Weights of a small self-supervised image encoder.
Model: 3.32M parameters, 48-pixel images, arch convnext, norm layernorm, activation quick_gelu, patch size [4, 4], layers 12, width 160.
Training: muon at rate 0.03, 6200 steps, batches of 128.
Data: trained on larger renderings of crowded toy scenes, 17.6 epochs.
Rows from block 8, named by matrix and row number. Rows with one number belong to one neuron. Each number is 500 + 40 x the weight over its row's rms, rounded and kept within 0 to 999. All counts start at 0. Numbers have three digits each. After the name is the row's rms in percent of the matrix's.
# fc1: MLP up (model.blocks.8.mlp.fc1.weight, 640x160), inputs 0-53
# fc2: MLP down (model.blocks.8.mlp.fc2.weight, 160x640, transposed), outputs 0-53
fc1.362 068:475534531447408485516528434503492446515490538511400445477576536520549497470537513434440469562482516464560522448520577469422477516555475487471409464432492496526515
fc2.362 071:503507494509456474515488472505435577486463464398366418499528565476459454526475543481463508488459537463585504505486479475487485491530552573450547608482508572501498
fc1.363 087:530514519480531509539515570505473486523506515490478532496544588566481456528398402511460528536495554479494494496450524467511443497493511450445493443500491456432488
fc2.363 097:457523498447509492488523490503469513447525462587578524394530450461531479495452521508428458474557494489453496452527483475472575581478508471539522520514442471487473
fc1.364 069:549512504540552418490520500450473543467589490514467454474569545459489462462509460590471467523509535510509524480571481526553514479461449508511507513586470542531515
fc2.364 087:481523557502497427563496484460530568478536539492508482537563441522497474444505460435457543503505515540480486447532537565496536490494535492514506504447488496489545
fc1.365 122:535484522603562552518502521464492540495522514386593535445473485499549500501544488536535421488479468489555517484520523496505536557455534527512527462535481464490457
fc2.365 124:558494570519479478569493522486519499542437510449504492532470457509434525476600460480445487486531547566541505426526583495460436505469473446507490495503496468467488
fc1.366 219:499469533482475412527463535480586488550447548540504486461433508469500512469460513550460480482448519430553421514492533470555472483528458520450473519528521519558442
fc2.366 177:574484517420473528460504531498470512410394471465572495473461477510495457493569455511499535499585518485399465507558536528494474512474480561527571434545604506536499
fc1.367 109:471453501527467581470458540452531569426495499521467499487481570484529425485549482395455434582492470498513539519496540477559507457407529484520578469479509519467558
fc2.367 110:534505504405516523524466525490484545555449547596456447502486447440543451526563547530531499485499532536499551583525514485537489552474526486505526511507487525458461
fc1.368 082:539453430432500541456502570496463530522536470509503490512516504407520428460478529441409500491513530466557480517539513504503514499462527474434560469453573526442408
fc2.368 076:476531506493500471477515536499480486453513483535556498479478540539485491501516507474431479503495475471561529459548489547514537520537526475508523464573489530498561
fc1.369 119:494493543489441489579569596531565497458500519455524518470470457490532485454463457466549487484550483469495533514444405465498532471503524527416453464515503488429537
fc2.369 113:490446548471493540546521547496384490406500529469551524520546482499483489440505515505505456523569564492436523552508550526498471452568450511508508522468551458501461
fc1.370 106:489503569541550561513489497486476469525447471487555498530481487482485551492548538547525436471487438546503570519552499512530497495459478522485433469461482518486529
fc2.370 103:516565499529506472485420408580569584556497539452511509529478551528502473496534433581554440489459459500486494517512501493500440463530472511485420581491517509514484
fc1.371 069:518557426459580491451407485509463517436519488441550559480527485463474512563566512471515478478502553478569498440540456502506498540456580537498507494468484430415502
fc2.371 060:510621562516523518472447469549515408518522546478542580487535562484465500493507480542503481575493505425568461575530510511463492507430548482495472477471485505538467
fc1.372 108:489543555527432546523528507491476431491420506474457489435507492517528519469499558507498472565400491459456541482484541562545507506480466503500438581510569472535555
fc2.372 103:469514483490540375503543574527558531517501579507551596487499477413567447493522466532518496471495475431531417501524563477509461583520418485569558483533516463494516
fc1.373 124:539479470461512452491533510537520512511634461532475533552539516603551416503507513471465556445509495503519505552575494487434527458537493530452572445480484473544459
fc2.373 114:539495447511487508502531532519451478504534479546496608491501457472466471484491574470525544574486458516545509497495475537393454537533528479490462463492498539508545
fc1.374 056:399478473475464468483473504485557527454526589398537567543537494560514440459479515509514515476541507488458515500473519470442549500550463566433501463540413531500532
fc2.374 072:485463578477539490470558516460528453526494532448546515464527534465491507506505488523487456512483538623558505499480603442563480521509516517501475496373509530445491
fc1.375 131:521515497446503508434507451485461456467436471513522518518500492471509523506445450489432594525514457504464480470497488407454553522459490489501497458515572501516589
fc2.375 125:500555562510493550499484440469525498494452520485443540492541515474513502492564430542454511488430607530522503469490496441531426500503493519480551575510583533535540
fc1.376 159:534535535562500575479511465415579452457501511505463521519554513524506472514456453532456515564500532526466457502488477392521509513511464487488529464461495483520477
fc2.376 146:468483483445513467487592471465425508512473543495482441515483493496478488557484469521464518456523562548564506471417490461487486505476499473433490573495455492442476
fc1.377 060:497487482495484433486450518504527580548466437557549496547543505452468495494490522502462519485480529498489503482498550537527444494578459453455464464432486501487505
fc2.377 065:496535504516477435553427491482495395422537493539478557474503565560483467498552523485504513535434495425510520493477500505446555557532544503505532524467518544536538
fc1.378 089:534473470497497556496500503492468472532563491506457558504455501474520552516550434440530526490470474473501491589414471516447507563497499458464530460509480466543525
fc2.378 098:499422509570496526518480518447481567486539488457445472495506515490508567474456523525492434485537525600532559520472470492515488484499442609482480464517518486486434
fc1.379 077:456491459475593527504567597463542515520417525469503564492487517423485444449473454492522502539532495461515479591461489484503539520496424534501500484464519550526491
fc2.379 076:424450584476448519542516518488459513537458495536545551517499484560515518488451516462493512514488614555526464448477466525527476506526501500506490486511499475429530
fc1.380 081:505547529491487466516530533457562500604495465554529454474526541480524485525470513506495442491529500481525528461504475511518515537519542531544556477520493477444580
fc2.380 098:425516527542527519446540531492483468520528471500522514507515475462490464548510551478550562423537526483610518466497503451487552571529510565503520536560551475452481
fc1.381 122:432512516524562531518517558496463488508487547418499479550475456536558496474474494483480489480429458486494543492526525601446578577495500517499470482536606519508410
fc2.381 121:442497495563517431572489505535516493491514551495495522473511487515583502484522473544433520527508467538543451503483489509480485476463550514408505494445547539493479
fc1.382 061:505514501520496448464445467562488530430504536475422491479552515495508547526504492504487518517567557483505504508514529498528492430509421496472431479481601504470497
fc2.382 072:496540512503568414529514457519499525447540534449449575545464466457552487552452439525483494468494554472508522540502490554464517523536525519533510510450522493548467
fc1.383 102:493494529552574534467475501530476543462497480496497492500492483497527495534490418524557375495546532499452573525528553519510535445539445421508470443542497493538498
fc2.383 098:535504588495460554540528495534522489563493512605441511434501529429565510444482447495515465553538489532521596418443526483523575513497510514510549560495456467489503
fc1.384 071:465504568481453444543479483493563512528516553451443466510481473497498486509547535512547501516475502469543512501533499550464474502495444540458499553512420506524451
fc2.384 081:498511452482471469459471471539521446524509513529441507450552478510506498510545499504466492502486482586484444493487564574464523492542586489492535457433540510353517
fc1.385 097:532525447524509522424440585523512547541495527484499459455399465444597538462516538544446428422492513485549517477466534452484482508497550501463499500457589442434460
fc2.385 086:499582491481479537585511534591511461526500541501581483443530492516548469514450478477501492516581528477531518546490537544563495434500477481464551488477519504500474
fc1.386 125:516455538462480478528466568497481470524424474556506449529444515488507412440527542539514574528468532484476475495527555453503490477546510483558458485465584499475448
fc2.386 121:520442547410551464514465566481470554464506538571539499492482461533501465450500439446563526470419560558543443478441535554494445530479557524509504581480505445514489
fc1.387 119:502468512477490509573504484444551541556502503485506478491513504492541445494545454517498464474483551493499471532461414427440496462520455532537445431509537503475529
fc2.387 121:451473474509582472488516463450523490497518500463502473489537535490453495435408589497419492538500490540499526486514537442476444590475514498453466498484516481555492
fc1.388 112:591479528466589462492504474545424500555438476445406525510495555500528485496513443488462496489488489556412451511525531466501501514567516463468476494514532486498477
fc2.388 108:482497571505441573529487451555528492507493509501445544509478501482547422441453505467512495437553510448524563466493526444533473464494567490515553533477579443439528
fc1.389 100:559523458429508459535524519498475498560438503478565539506524578636512566528442468599505473453509492501424479448531517476499511457519560521521468521461470492487576
fc2.389 099:521506522501541494506511474481490484518476439545536511449511467527510470436522524409492490447507515409477537540492594489501486557530488499533550524484481490540491
fc1.390 066:454530518520465537497456515489511415546501474456501510596512473472506482486533523503498517530492493490477508485537482437539564422534513508550545508512418504542475
fc2.390 076:507529534514491436503533482499488540526489486537540502543467555520546500442493514501517438385499541577509496462453511491494417564555504515523548502433535525404522
fc1.391 088:532509514505490472525458510482560500480479513495520483510512591495470427448511523472530545449471472498533539513501500557531491510464431552463506450431455454457488
fc2.391 098:444535472555515502497446490517467559481496493488553492518470460572552509485532503484490537488440540392513497503510519463481436566555539499534500552474481521562610
fc1.392 082:532507548490484498463515492524436457508477499507443469539509464500508434432523559526411523494539557480464491434514525509498423518467457494430529477522521531474478
fc2.392 083:507481471471457528472546511488498509434534514576481510509538534484529470527415469463472497430511514556511481509513489512528597551496559501525456532426480502472492
fc1.393 115:503513470542496524467570490480543552469535541434488455431484495570492561511492464472516523458553479483463505439443527603423525469470575409520503487466515528515542
fc2.393 100:460409535509564485545465462556494490552545457549549436521531473469534498507540469527494476475471462596539499501414471488411531516543501446509529508495545500468506
fc1.394 094:554566485459512558503426482493471418580467507495435544498456494471491571533477560459499591507502546523494481442507500551428441555527441487525387430472452496458455
fc2.394 098:570603473454473542477513439534563553422518465482440504523449523408427461515507543612547463497480511436476487528499454534505491497473608458442454485486546573499510
fc1.395 123:490462548600468487436502440470537524468551495461497467493464522508516415463560471509487474520503512534513530553393526503639508494493459512465582485520466490535487
fc2.395 108:537464513463453520515471479479528430585461557514504513465424554511561545523466507529524474451528413616533511521441498486517517487536423506460440478547517476410522
fc1.396 125:530512479495480494479518463540563472533437474441498505531470442467550549551517495495479467517556469522442508496512492480528542461512539534423524469486496455528595
fc2.396 133:514443485506430485470518495450526496457517445506458599454487556497549475521496482475534440487507568555563458511446525464497497427590490509505467555501512502443523
fc1.397 064:543543523553494510570514491563497460516551464434492482563558513455501488512472547413491468579503525473521472428479461472471511556503426536493510516475526512553474
fc2.397 073:484593426495500504404451443517451553457481460487490581481498520572515505470492525542453473475454536411593433435476467480503506501518560516506489531540528563478500
fc1.398 078:441448459461459583473463498511499528575488445576504491525483514483553456438544502512521473441517512453449450554539457513462480511517576478429538480457459524523545
fc2.398 084:492424498538444535463551492526533443401494500526499524531472545501508507474471555469474467570434499501542513423517483525513530498505479494449514507505467499544436
fc1.399 115:510428513486482471428489505514496500471482487485525469481492522422550529466553526434504499541553533508512535488447477516457565503516458495463517458497478543482544
fc2.399 108:458464449516472475486514543531530523499507467565531481529585463582523563457545413488535494454453551600526503561567524511505512520521571500504518442499507510483554
fc1.400 117:498541479502476465480489493545530591467494475558466481462502529422502469525539519510474468490482450469539500430467523514479469550485531562537519490503492509519501
fc2.400 106:462540504482518480539498476488526448533497463523444490494482522513532514533516530552474487541572505497552485564466490525422590468507472555539462469470518464487474
fc1.401 081:566485577476516550499472489433481508465490464470430491501537549538539522499538458462543515584520491480437518472436468567538465581539473450505508459479457479477494
fc2.401 079:582523519499484538504474445575548474491524498494473524476493430515390502547494478522501543509444492522528558526558525495492491486537499459446532548464511464501476
fc1.402 090:481456569511524413460510502522512505553494483462448536506505592530586491515576560502453440490521520519482481508524438485527496550449480506506483599475495482520532
fc2.402 096:465509510524536487396516461478502434436520453442449483505534485519547494467473502478511506550568468500516473511508482449546507497554522492487496505483559426535537
fc1.403 072:561549459503520489534559567516482505468451541507512522569488514535492564492527503514530516501511486517483469540484442546527546532563411465503565424479514497485522
fc2.403 080:510534549441509511478458481449547495592505546521493455530536511501519486458492569467501488508457493518493513584555483473528448519542466460498542508504449566557482
fc1.404 085:487457551499436474479513432490504584467593516526463563434457524514597553555507486516480494532478544478458473482447483443481479515409414502511456471448509467585510
fc2.404 085:479500474516553408510487461550547471485512544471449546512484498484492517520509554493472501484485510563505530529583518478517519466507489473473561509541437538459457
fc1.405 188:502486473530564532573462518462549488563380553527536474502434533495578528472478536495519446534497519406484534487512426506467536448498506541524495524540489409490500
fc2.405 162:517508491546465514547539490482503477440503475444493434501546487508487507577511530448553523527452501437527523486463458476531496538463503462528467545613460514479510
fc1.406 080:540523473524484494521482423546470474555445499516500511520539561498520487549388458513569516528488522475520578463471500484438433496546516487490381483470565506541580
fc2.406 081:562532488523463466517493482524441495485459453453473507453516523478426523470510552523493502526529521417467462497412501490459528507510525466494444497533495570534503
fc1.407 078:525429531475500487487445489532444475461476502429487495495570428492543509464524518523526513449439517524546470520449444492515473485510537600558523483435498485518538
fc2.407 091:526406420572497497440529485521544546571526487561470541525484548476520547497500498441529435480543501499564538563473513476467517560498488495511513541470520554506415
fc1.408 082:517406457526488464481445506545538444459457546500478408480508509523516463498525541513574558519522501476437439469447466418537447531579536433494563451500504608487537
fc2.408 110:497475562466471533543468479517462576457493565454486458553545525491492500485464455502502517458489507483419459489468531582528529461488447536477481545493467559561479
fc1.409 124:549541508483512546543490447454492463543526497533505538457474494502560487549482476523477535470466484470497484512493536541509507457507464473435586461385540496457502
fc2.409 141:526483504496451521524503486460507549579501492557515517438460464472490528526509529448448574462443493633541507540493456512515463490495454510516548479476504514533510
fc1.410 107:487511458473510536520491463413499464483519501501495502513483463432534519536565554447544515489482498503510504523539479543460426473516560498477515511502563574444461
fc2.410 108:511521456456468452507497474512478487566475475558566497442444525504549454545480571495571479525470451573435509494521432440411541523535526458480496488536542525494569
fc1.411 080:557476543450513506480555450505469563489504542468531504523510479510527512482506532495492415415551470549589494485531422457461523587481465497468574435461516489484499
fc2.411 087:494533476488539444433440543421571516516539528568556499518460543518553511459413467542469477495484446519443535527554466468521463509492504542475522517518534562453542
fc1.412 147:447581500574416491493516484564479465444483504527504531523457480451556517441522462466436500437446425454533480583481440554514482583499485523480487496484469524503576
fc2.412 134:541516516506543557546475464469493517448499534455457499545501556480455457515420494563546517457547567430446463464503493454499526444544424411436545528536473454518431
fc1.413 061:549554521536512590472495472486489541500513532405457479462490485469521507446468502493518498489544496436500477477501456511472506565435466589529549476490566502436471
fc2.413 068:517547500481552527497542499489495507481503501467424469512494520520580524526445486530450448444512471552559446519512494519487492466493533462529504534509530457483450
fc1.414 071:405481500461464622493541466459457507484483526458516555525542547459486506488520485478461501505529457476478504507582492581518490439532464420508522451450537514485602
fc2.414 082:466473588511466561491455511560424494543475502532519477472501498539524471515486514480507496475462576388433476458499468579559458481509519522507551517583526487580582